From a checkpoint of a small encoder-decoder image transcriber: 13600 steps.
Rows from block 6 of the image encoder of a small encoder-decoder image transcriber, named by matrix and row number. Rows with one number belong to one channel. Each number is 500 + 50 x the weight over its row's rms, rounded and kept within 0 to 999. All counts start at 0. Numbers have three digits each.
Before each channel's rows are labels from the 100 images, of 14976, where the channel reaches its highest value: "top examples" is what is common among them. Only what is clearly more common there than usual is listed. The data: seven-segment displays showing three digits. In brackets: how many of the 100.
# convs1: grouped (8 groups) 3x3 conv, stride 2 (encoder.blocks.6.convs.1.weight, 256x32x3x3, each kernel summed), inputs within the group 0-31
# convs2: expand pointwise conv (encoder.blocks.6.convs.2.weight, 512x256x1x1, transposed), outputs 0-85

top examples: the digit 5 (71); the digit 2 (67); first digit: 2 (39); style: white glow (38)
convs1.20:544517505558551463491580415486441442445538397466465428584556514478535488487555507522488418442471
convs2.20:505626491631361480494453518546490495508407520481496545444527494572587604488437471493534500521482492547535492568559464509527497500492436499500538394471474587515436455474615529591483510510526457589533460508472504535559527515522512473484525455567535569523512464

top examples: decimal point (100)
convs1.117:505542531365559557497512430389471496561492511442527532491452476454454497575532498460445475518574
convs2.117:498511476466643547435528465519480548575568525505535439522581505418524453468489440428539508448554565506450479526445482399421480542503473537457489551523489431445473527500526390486492453518588497475399569503413521592506487537421428511498556464425515546490490558

top examples: the digit 2 (100); decimal point (100); third digit: 2 (68); second digit: 2 (38)
convs1.171:409535477435433462472491441485505442512470464459464540585489503484385416543460440439522433484465
convs2.171:577548452511543540472443542439506599522488493515528528461662549482469569431502466465491471482462551530497528521481468481428512538512401489594526428516480444506416523474631515498500443519540492480490511588543506531505467573519449505460513490507399447454431470

top examples: the digit 3 (100); first digit: 3 (49); third digit: 3 (37); second digit: 3 (33)
convs1.205:579549547502547436554462513484456487586480514471557435498399467507463398568479490475507592455484
convs2.205:538577463493446479502504525557540489467514541438424438576493485474591496516508474464495452529508574562490477436413500514510566603393510486445542562518533544493482455485598538472531518534541446492456494492471540445498471486452509460522521465474450468567518556

top examples: the digit 0 (100); second digit: 0 (83); white glow (40); third digit: 0 (26)
convs1.219:494396448536425465497564537459558495526524494424460618513507502480401473557493533522478544419505
convs2.219:528492464451623504474480502534498448438534538519490571563501544543487522429421425470463542483510533493452520447465496478481482411500446459553420543463389571487432504480467494419455505456499516461489550523468462468485512567444468476503443482515525488490492521

top examples: the digit 0 (100); third digit: 0 (92)
convs1.147:484543534506557503398439458444443484558580466547544530431461567371471484464490525480534546474496
convs2.147:540492517425515522501507484495556536461484631537503531558451683528549471487371529509459517567492523454458501386529499610514500481470452416533416510515406469487393475512537462547503556482476478516529520521519533468567527626487497489560416480480498535488506508

top examples: white glow (50); second digit: 6 (25)
convs1.163:519471521458577549496563512525536461543404416441532584568557548540513488417440571536500505521539
convs2.163:442492498471496426545457541462458467494432415539534542497515525548422482506486606579561524533462506449572457458493515570532534469493679419656421448470433474539455478445515584560534533520416616500546459392504484455552508496610566457418460492546509469544562429

top examples: the digit 4 (83); third digit: 4 (52)
convs1.167:449426469560524457507400529420485513527416478450512480443508433462421463462569463506533419500437
convs2.167:458444471495651536523511502541464520441512438501526442474481536461437493458509446401507503551447482510394490442479500480595462446536486540511470471503425578515543513486436492423463545425440507516515496501476570459533584476471490465432482469455541499406535541

top examples: decimal point (100)
convs1.98:433415396398552523483428524461484560525462483457458491527471503496490461483439481468500399424545
convs2.98:456444546524500573423485434509507529611531463507580436477488471468481503434538481515513518398631550488509490576496498361334474499499469593517488468484494485469492565503530391507469457526582492508497543603529520646448413514437476540545575488445551513484418508

top examples: the digit 3 (100); second digit: 3 (77); white glow (50)
convs1.249:417416559502537509487469539506519425555559532555501483412544528488537474441429556520483428547404
convs2.249:526653500526488457502501555542517490486503554481454525602468518512609494486462457469469479471497523519448500421509383488496570555491477488528562537572364548495401485487518591509526583501557486521384557473458554491470548480476449493503421549562386386506509508

top examples: the digit 8 (92); first digit: 8 (50); third digit: 8 (40)
convs1.0:514457474504496504577409465486480456477402546463472487446482425441465483449422486489463559373469
convs2.0:451469561499490485494508595498480530526485462479404520567481421504503510605556537504465526525510575462471518471380472495501519492462588513471490647535532486511564445500430528515597432449542487464455502525404534512443437407547536460572528505505515532538493552

top examples: white glow (38)
convs1.174:506501555524530485501420554488496440498407446435544634580482496486462483427483526539554472419489
convs2.174:469540465549499558509430557467502536499403470510401421457604509514500516488524445512540509509413547504521456584448497493508480450511554434464499493473521542541547591418483581494516525510445550496458560567506517491517501541443548481581544462447447608548550460

top examples: decimal point (100); the digit 8 (59); third digit: 8 (29); third digit: 6 (26)
convs1.111:401419392454513489437480454526422533474438491558572538525485530565488549456452546446532538517505
convs2.111:482471594427554534556488460427446572616492422467525577546574555493466500447556520474520595374514506431547467528520502508422524471498524602540441468487559478437503531445454511588488491574513550575538512578550569592455459526561516521499469585490410549416419480

top examples: the digit 8 (91); second digit: 8 (51); third digit: 8 (43); first digit: 4 (29)
convs1.29:493454447442499448535415451432477483454438560421580475439493409459471475489467495442504546489410
convs2.29:500492480519521486493492611450485521450475527458408530529505477518531523534515552408549482497494543520409530551504513500584468479450516477483561644576530483446553447510510505447557473545551447465413495571488523478485470483498462512537577446523469486444492543

top examples: decimal point (100)
convs1.124:504493493498561534556482471477546495540467575439503539503568554398383528472467586490470461549587
convs2.124:494546424641440589431522444645503445553519501521542435509418480442555504465549485484533563445607465446517448544492483448436479401409473586406532494470503629564534493459480400464510495486541416512559559534489497584507439488446494499564521526472579531465512544

top examples: the digit 2 (86); second digit: 2 (73); first digit: 8 (31); first digit: 9 (27)
convs1.127:461506521527481559429496550506548453477423488479386499506418389456514462549487425497513400485504
convs2.127:511482471419594490528527438602503480480626538528453481520476447473444515527541470450550466526459552530533555480457554421511474620440570473492518518438540472529466530508532496545456381505526483525483436463447587467547451474432502478519554464491505531554534506

top examples: the digit 8 (69); the digit 6 (65); first digit: 8 (41); second digit: 8 (33)
convs1.60:360526531405535436523495505536513394464513508547509462497465529458451472517494432536402507447494
convs2.60:540523368451534496474550482487496483443514487458481449400446507490532410534567438615519484515505549442484530509597595516498425549524515422501505527437506477489499575438434470556485499445450551493515487456456528467464542526400522526517594490447421455489527467

top examples: the digit 0 (100); first digit: 0 (48); third digit: 0 (46); second digit: 0 (28)
convs1.17:364530478413515485370478501541557477588530527555504529527472530562451552506527452516498519529514
convs2.17:519522500465499564526540483510521517485494647541456593568476581502518445408430532507440541506540488480477487429599477518495510508523455482510442475506378508513439449484472459570514532385418482553499629488535515503521547518489491503574453456476522505536460455

top examples: the digit 8 (61); second digit: 8 (39); dark on pale (36)
convs1.105:462521490331516522507473442345422498535505504501537484487466480463457481533474487487444497511532
convs2.105:550508425520594518552544524549511418476575523508460512539511495500551401523451349511424479496496551479439487462549564421521461557472504505465478668460484554478495507418471388464387539484535483480440534443410551499535512474450470518506498494464506555496500528

top examples: decimal point (91); white glow (49)
convs1.63:389450474426473486540475481556431531573446427511477547483563520411513567509493534426432488480530
convs2.63:512519507467561468488473528550520496560553457494416532638528484495572557527479498423481577463503451482447483458430436437419562435524518548530467513480432540496460490489522536431564523492540468554413551467459486534536460549427391450496415528526472485495519494

top examples: the digit 3 (100); second digit: 3 (66); first digit: 3 (34); third digit: 3 (28)
convs1.203:559501528477525471518455473506434489560444509458544388521400488498454444576477451449442592454458
convs2.203:547579497565455515469481516537588486493499532501488405567491493437619427493454452486499414506503594545449505446523495511543546653487505514456541590512466458529503504487607490490481504489530422476454448510465570481515532521494491497533483529493433508529549529

top examples: the digit 8 (100); first digit: 8 (64); second digit: 8 (32); third digit: 8 (28)
convs1.10:472398480417446502525427453509482466443484574426476487465449469433461519530456430446492607484481
convs2.10:450581408520520506463505536541469487496624422491495396487563440506563467564475438424562454511495436510380531507446489452549509497505452507520514618496516507433501522523546446460480477471514449495392587487463530444540572455371407523418563428474496463544554571

top examples: the digit 0 (71); third digit: 0 (48); second digit: 2 (25)
convs1.145:446499502417519556489429478549453454560529491504477452367545454446448472541444497393519480538516
convs2.145:532466591525504469503482531515472430478463474475453549484530451578435562531518563473565501524519486559441478515462415565546537513445456482604545524588492475517465457446570506457552484504537463496458526510521549451588489441581439480460535484518502474495484493

top examples: the digit 4 (99); third digit: 4 (77); second digit: 4 (38)
convs1.55:414557504435486503581563532437523516493561471520507509580419472434523506474483444477430551487611
convs2.55:502535452488519432511489541535473516425483450572570499562504509439486494575479473552543527534502492439491452369453414501579504472529601454583480474509513607543467439468511591538486540454468577441498459414416499469522575484491518482460437468554531500510576427

top examples: decimal point (100); the digit 4 (63); second digit: 4 (41); third digit: 4 (26)
convs1.92:572515485551448521440527509424403449574537508420532489435489482531432467511434467458474416435466
convs2.92:429550537503516505437498457511486524576510506455527520498449465489565532479532533544461612335666492457482461503484530464429482462494464613500519508497524555473484570466493423463527485488566505507541503500440464655501449509528538476564494502446483496422475538

top examples: the digit 8 (87); second digit: 8 (76); first digit: 9 (29); first digit: 4 (27)
convs1.240:510590503455488464458439481470519517435522434482540478510491478464559476554599402395423498442469
convs2.240:455463449479514491575582473444489457504444532477605522460503449437443411471527459523570510482553520450531511571576594530490439518592518541568518491524552481567573495408453506562467552516506516473543429500479593514438515465525574510449635526548514422478480448

top examples: the digit 0 (100); third digit: 0 (64); white glow (36); first digit: 0 (36)
convs1.215:417390413488372492491540508524506460509519488455378525561502513479448473454525480473486490468457
convs2.215:456473492493490544516510357427442464498585414468611435457559447509376454425441510517543441477476466465522477532540528497490556491495478458579545432522501442493473518484453455514436508386468556531577445528539514515476595492495507472462512489464492411556456483

top examples: the digit 0 (94); second digit: 0 (68); the digit 3 (55); first digit: 8 (39)
convs1.13:464556531472502498489546483345477517403421420490498454484501454467505493401485516490475442437494
convs2.13:505483554506438525580499504605499533490475532524459380578495424515606491487532473487507428505438497487435470516537484426467562596517475493406490469466527422582573576453592505464484479554549483556468441538550473502584465570470504510485455457469458618535548497

top examples: the digit 4 (55); third digit: 4 (44)
convs1.69:428448509466513456556496453507462460474427499575551376424466476484505565487416485565503558458456
convs2.69:443502470458553376492471521665515446436526542510484537470394484467463553586498529492457545553506478475466493413495478588566535464479525460502444495442453481602444490513547520533490631522558463491560514368412497440510489549469511431448473517571509469499585556

top examples: the digit 4 (56); first digit: 4 (41); first digit: 1 (33); first digit: 7 (26)
convs1.188:410470511435451491511514506481528452484377442460523416433524539483409448502475486427513488548422
convs2.188:497490562472438412496513428534481499487457507498461577467506495587518585580470606483523523512518450591502508500629486587522599558441493447558558482532440463534531490474606461466558457422536396563477532547543455484530527485588513541425433536458414360474536474

top examples: the digit 2 (80); white glow (54); first digit: 2 (34); third digit: 2 (31)
convs1.115:472448476600527441440456488526527545424467504518504533519534421578460401438491388498466504461498
convs2.115:521447505447593395584509488596472415409581537475495595496488460485424425521514545440529515625443508525367474448507579557550497581540537410564428606492467492494520488533431511464460572519560495502483476428394516424505510463546475511481469557575548493515543516

top examples: the digit 3 (54); second digit: 3 (32); third digit: 3 (25)
convs1.146:538429464468426493476401489524429414597478512489506467444541463462405479560425500506532463522460
convs2.146:513448574427553448502486560500437439448439484497485528553502422589434540562480599469504550564455497511489520463460538573539569490415510482570463512553442437450542428607507434491501450537579395520484472509443422471488468536587471466491471512540490432496538548

top examples: decimal point (100); second digit: 8 (26)
convs1.108:503548503447572484486556460454456427543550541455512462470575509417369504488505520421446544528548
convs2.108:523572388601457603483543601546507486414539532480491474506412483491604495516482394552451565546515468479441465475474495540556467424434500494423492516446449650591429405477524395428518422540469449565543537483481495514531538543457532492542520536514540543463553508

top examples: the digit 8 (75); second digit: 8 (51); third digit: 8 (29)
convs1.35:509418464537433498467538412507456489479453654507542469499558519557471487453496498566523427485438
convs2.35:473486521493573512576516508463470402510461493455553525399451456466495435472588554527494516445518512498475518581601589428544421562605491565565458527486579488506646453457407492568489553550513562503468456542454583494460508397539505492485595533549491388446429521

top examples: the digit 8 (96); first digit: 8 (47); second digit: 8 (43); first digit: 0 (29)
convs1.59:383493518453515501514458514520513390395510548499484404454494490501424396522503448528448500500489
convs2.59:462495454465528476498555511440480446455479486509502460373467489455410465528595493588554498499503524452552500566530587534486380565520530465454564522456559442498566536452486512544504488481486594469524438511491516466428498482512602482532622526456526458478514425

top examples: the digit 3 (100); third digit: 3 (79); white glow (36); first digit: 3 (28)
convs1.248:420507548481489520491407543533545454548536429541491509444534463419551404477510527395476481510419
convs2.248:493530451518529540407500537442498479465565552503474473565533457521529540477434459468496466496487543466462477507427455469520537546479424485490538536559379569499373519528580520478550489514499493468367541483506547480450524488432418473477519477505500493530509443

top examples: the digit 4 (72); second digit: 4 (43); third digit: 4 (28)
convs1.190:440463569422601596507474545453547473519429503440525535514537573511524471490480568587469460538477
convs2.190:570532516512473414529474550598492531479373444462428577510527479535480539607586577509532567529466433604451512482479549579540538431531591416479540488439462475501559451470455520487487586461531472542520510519487512398506472467607566477523483504536470434581540493

top examples: the digit 8 (99); second digit: 8 (90)
convs1.27:410496465403474438498425422555464452450454541432565469443486463467506487525488425428455520472462
convs2.27:484577491535423557453501599495472445466541461529507450557603465461585482497483424465518451470480390393369508500438503469486530450517488432435524553469506498573511456445506436558492444605532444477405494500424500481575519487448476453544520534488557545528487436

top examples: the digit 3 (97); second digit: 3 (83); first digit: 3 (33); third digit: 3 (31)
convs1.241:431531505537483442420485499523505388505470455496495449424494491422462451488503489436460425529375
convs2.241:545447524561456600454478544555551516498534535504455522603464444616506581554501508424465555459579526442522502503426452531519547434391543526520528503561442577507452513496539591485590546495554506587469485564507490527543484533502496563528486513496551474481499567

top examples: decimal point (100); the digit 4 (70); third digit: 4 (40); second digit: 4 (29)
convs1.64:561512499538536523490531459474487480535571507444509445447447452516417446513391465473390435452424
convs2.64:482501517468546512445474448501454534584500444532515533583496514454559493448506476544528588398584476443496455482428446391438564421494448622486485496486501480447520563456436537470557536487583488469465587540444500634552478598376505468590435539442407552476517457

top examples: decimal point (100); second digit: 9 (25)
convs1.121:464508428592491472468485510579572519477550572457509496470572525503364490404473489528496543498552
convs2.121:486533439634390604535548488567461542455439457501557444427454475480530525473516457580464522537470425547539518561589489460567506443511499532473565454451479572553530446451526417513441461433482420510573494566552509455534526491517558498480511488485559496498470524

top examples: the digit 4 (56); white glow (43); second digit: 4 (40); first digit: 3 (30)
convs1.131:428466443497549543505473542533558495520558526517445467550559480536525451604490566383433487577494
convs2.131:425510571527446494526439390519484481582424535448548561432567534471499483492530614535494542424534512527516514583563549502513502594545483564494497436479508410526541538495523466659511523479504489561574454518544533556489532494602501487523506493491477414452391465

top examples: the digit 4 (90); third digit: 4 (61); second digit: 4 (33)
convs1.175:431424531490562524557410543435503451474431481433536528506505461442458448452543549509540395460464
convs2.175:499484450551603390500468518530504432429474471549517475505530485424506498426455459445539482588427496446400533452414503526536475438485549507503473511484489568562547442478514566482426641526506483569534458431469572424481551484471468480409482510528563533440608521

top examples: white glow (47); third digit: 2 (26)
convs1.93:433419525417607473587514487507585482465473488580481506549494471520471481541511545562481595539463
convs2.93:513456452475523352533470504546495536469423526472433530513441593457420505577470504593505448564497494416535479418443528576547461503498611440498538490468472468528437490492507630563462591492473560472564456349482485486506460537594550457471495491588540464554577544

top examples: the digit 3 (100); second digit: 3 (80); third digit: 3 (32)
convs1.232:439509518571481410477448514477505425511493425457490425422472424456498373491466476466468451523457
convs2.232:470453547509503495424454496478490535532545514478458481561431468522512559566421525501461526502508564391561472452362425489513535485399615527527571529491447564530398552501528576519525500501511559501473506467476433542525429570467533505513480526543588544491556532

top examples: decimal point (100); the digit 3 (58); second digit: 3 (45)
convs1.135:519489508535479507427489493461351504539532449457546406502456495450362506467484438523527498473498
convs2.135:544549467513489543480512602498533526465488578513516478547484572445527414447453385532463483531478546563504542458563390513446529469526461525466481586501376445541472470494474473481496516508454527443432489529453534454509621545427429528508377544491440431499530469

top examples: the digit 8 (62); second digit: 8 (48); second digit: 6 (29)
convs1.169:519476493456583572487408538465467405501467544449528575576566490491536507483377523474467466470475
convs2.169:561492507582463508506491509593511524470468512514434490456517481508512575556531498459483469471483446517546461572474571501563514533494522502376483545442550576530586525461547483448477535462570454422589584587489499485560500572491623485553518466462503632523475465

top examples: decimal point (78); the digit 1 (70); second digit: 1 (47); white glow (39)
convs1.107:413418376502409461554510486526473487515495526460526465470578553535481515481398528493476567511446
convs2.107:427433499521379472565514451453488570511445502548556476440475469497454504442475509613504506471518403488564467576575518521514496480514453534511503384422492469520485440446509490558445548477440487586601459501590504506500549525496560482474562494522516493488492479

top examples: the digit 4 (96); second digit: 4 (83)
convs1.61:465539603477503573586554560439523516467592493483542483552478488507499483520568506506483531562629
convs2.61:463466561491513464551461473404482547461408396578475565484497552437469468560422557564538440502489568459589524426517514555453432408481556418515530478500479437511521430459494595522523520547514591456544463492408558498460533523592572506485432504482546444524565445

top examples: white glow (41); second digit: 4 (40); first digit: 9 (29); first digit: 5 (26)
convs1.49:417447491402437508489479448527470526581434445519497580511559487433537575458506536456428434481505
convs2.49:523470479491485445449441493515549539533524464500436527619507459525540560569482511444501567472531399501470514477383484452458550381474572498539536506477408558449450496499506550396597542484540445575422527464489479528476494528449438482522475526517527486484544523

top examples: the digit 8 (89); second digit: 8 (73)
convs1.34:425521493485515511484534514520506410430515621572540427507499461474427448524459415593530495483459
convs2.34:425476505441520506532540515425466385507454542465536539385443494506469432491576510553520525503500550486474476565603601474538437516587528528552486550441538447460622525487400531511532553502475572485491448520509545490454524436515540510495582494510525434435496430

top examples: the digit 5 (78); third digit: 5 (33); second digit: 5 (29)
convs1.109:392449398485448499495518500500526514447421442515480421433410474584484450538433498521468517493467
convs2.109:488483474493491446459470440440501561518464485523582524428584468510414470460381548500560475483403519535541501498505544551574492556436459483543591412441454465535431495517587495593457593415504506572622464485525513519508540506563542485459551496507519474536477524

top examples: white glow (51); second digit: 4 (39); second digit: 1 (31); third digit: 0 (31)
convs1.73:479433570463563460578507544549543484540507476547479393499421485548577590511428476530463546510472
convs2.73:516472544427578490552497525352543540498495581546500489478546612471455486516440533563566481538424598426539526435528542500497439438495548451476488490478441430576494505480538568449549512506384600499518462462538561460473536511528464506421490450504559471455561427

top examples: the digit 3 (84); first digit: 3 (69)
convs1.6:389538447477505442485471405512389462458472457393497471474527446488502435479485546477467461476440
convs2.6:552427575460495488457480530439527499554665516524484520521607400501473535451456501433430490425453439524448456514374532545537520537529483530550464593501475513477465486625500580506560420513488540472394512447439591533519419439459469445458535492488483410472539463

top examples: the digit 4 (63); second digit: 4 (36); third digit: 4 (33)
convs1.176:430436525548473489544504476490518424455438428493517508532460396437427415408478477448538481446498
convs2.176:523512478550531507439542522505503462481530499510554531465532374471455499476390546464565530482510459455487490524507557484573507545478489424504555539514369510477441546470531483499464524368542519495495562454499508486469582439481511437601527424449524542525476476

top examples: the digit 0 (100); second digit: 0 (78); first digit: 0 (27)
convs1.209:444375367522411508420499513504488486478493516504395558496483538471470450441490548479503477482502
convs2.209:499433483492546484470495456475430487499541424546614517487535538499423546431476357472507527530469449436482489542491514441445461399529503505549499532482476523510514541492468506379503479515504499546543462483427459488488547564420530498442480525506558476444496477

top examples: the digit 5 (98); second digit: 5 (72); white glow (43); first digit: 5 (32)
convs1.144:522473518445524553527512423466539390443462497593431501433541416477496550570469460437461548504470
convs2.144:511484498437524526579516515503499447434544472453520562465432525554519467421472606498438550487503440524434480493582539480450531565507451517640521494532443505405474514581480503555444510422423523458488513567418490422462508505478556488489467450490441324467451512

top examples: decimal point (100)
convs1.100:460409348481524443508432508467475519436464477469493516495501466429521428428432456499465447467492
convs2.100:467445558516597556451473426496452575616498551545531480507531548530461474479572453499479495412622520461552472589494487354364481448478468580474484437482529505490494574450491440470464480515544502513499538579519501615460422503464499525514515535438514508502420535

top examples: the digit 0 (100); third digit: 0 (65); second digit: 0 (39); white glow (38)
convs1.201:385391406506395476474516496522494483479546538466373565487515462485518485448506511512481473482504
convs2.201:473410493456481462514493344502497537511469482514541514456535598513488509452420515512461557426532403481596509517555509538445454440502451515532456441503465455568404449474545463602535590450506475585574441510493483582548506582591506465493489482493561509473468486

top examples: the digit 3 (100); second digit: 3 (52); white glow (40); first digit: 3 (36)
convs1.239:480449537518528538470463528513541410532516537512533466440490492491527483419414530585520393550384
convs2.239:573594515520450526538503526521546509426450504504428536595455536561577471481467521472483488588484497538463536431585402495551543552486504486505543549578416499456466491516520538540525547476566494561455527512479550419521610583509459495465349568558445378531558503

top examples: the digit 0 (100); third digit: 0 (84); first digit: 0 (25)
convs1.18:511512544582531524454525554446540556471458405547483449514543453463610512454476548496474376486482
convs2.18:539485516463475490476519418460458522522484428523642571524475520543371484437425561547510432485428564497580457517492457531538510530462439467535509504501473490578448483421582497537454531386507520499591480521574542458504508494601537462454553514475489446531404408

top examples: the digit 0 (100); third digit: 0 (63); first digit: 0 (39)
convs1.12:555439512585474548479437533439494496450481445518441487462551412461478446485414477430437404522478
convs2.12:478504534515534535421493454485458470524471470473610493495501467449452420473511582534528536505506514513547474460527535526476465567523523533467429503436463508485440496500551485578460524441524517534585522492423526531406546588564593526518569529501525478509498442

top examples: decimal point (100)
convs1.95:509417521520456528453507460456459425528501497477492495496463405523409519489451406450385449469432
convs2.95:531487388472546593405485500436523497475563447537599435490518447449456449482484391534492502507566520510448486524496623510539418527517461449400512603449430447443456570506530364505431499464501518495462471503424535488450530586437512503555588505394449510531475480

top examples: the digit 0 (86); second digit: 0 (56)
convs1.57:391505502429473476555506500523525392415495498541491419488534500467422419501473409488441539497528
convs2.57:460478490517488560475481470480443465442508527517464436384437488486478503597576442549464479527518486484580515553519614535501427533469560469390563511474510553517535576501496505630477496514470539449522442479475535487515466535425608458516583499432563601514533481

top examples: the digit 8 (73); the digit 7 (54); third digit: 8 (40); second digit: 8 (36)
convs1.38:375486488426494489508470484573513474548495514463487530485547536398459506471494491495399394413492
convs2.38:446542471466551500532503591426469394497483516417437568452498418497524459476506458491515538457518554473404507551493563394550495473569526538501515625444526473455598532504374559511606504507516519434402526514423591495450524412434516504552565542505486485495540478

top examples: the digit 4 (76); second digit: 4 (47); first digit: 0 (26); first digit: 4 (25)
convs1.5:564437466563487482466507461475440475458462390435486475508516449456492458451468507447483353445474
convs2.5:488392513469568566481519491456437523485528392523658510499483410501389498412507494550544525507461536448535484512532503409551435484494493554563456500474530558474464547517468559502414524501481543542554518555491538432439496521465492527489555444557541428470508442

top examples: decimal point (98); the digit 4 (93); third digit: 4 (75)
convs1.76:511444501482496480536571598500473462585498464572530441546502492561594558512397473496491587547517
convs2.76:532449527485414544488494457500503560527491605545487568568573661504512468500384510508436516455533417510543499456505518588503516414472440516446459474500386519549394444548508493501431490508493469522544541525536492558512525493454459514504459499493483481503481443

top examples: the digit 0 (90); first digit: 0 (78); second digit: 5 (35); second digit: 3 (25)
convs1.36:478408616527611424479514581537455435467514422500498481520535538477464532556526489438512524463523
convs2.36:527450508496487482450466503490524489466359531511461516540458483536504592453442488451520480508521529472529545516438423540532483505452495493529516493589416481557425493444492511539543475501588499561467503562451523515495500490593487581511509564506571431491526567

top examples: the digit 4 (93); second digit: 4 (51); third digit: 4 (31); first digit: 4 (28)
convs1.51:415548522489542491517470534459498480510542364515503497529513544361519523499497488385448474468544
convs2.51:492496519516568545446473547559502524523582416525479498567542467427513460474427523451491449529475537465394535468414472408587499502500500476495512533527464554541488479476510502465472497520534421467369563532351511508507559446382414475478439516522471523510564466

top examples: the digit 4 (78); decimal point (77); first digit: 4 (43); third digit: 4 (32)
convs1.164:452486533524464475557478528521506490473495422508523430464410410414366454481511477429515496442457
convs2.164:496530498424537501406470543341520498519604452479565438498593427534519440385453490467529497529515439432465486563488511459519576494504462472594561569502472501401493503569470513502470457481416569500443583498542547532480605450319492553536489501413474428442456396

top examples: the digit 8 (78); third digit: 8 (43); second digit: 8 (39)
convs1.43:396492534456536434494462521509475410435498544469495420477520570435460442488459433527427465422464
convs2.43:517552412503450530433539512501518450445524534464488440398414397473576467519616417625616482492531541441484507546586567485498487569482457531398550496510494507486571556477500440598520476561485563506499441474461510505474520577459538521494527545485538478438528479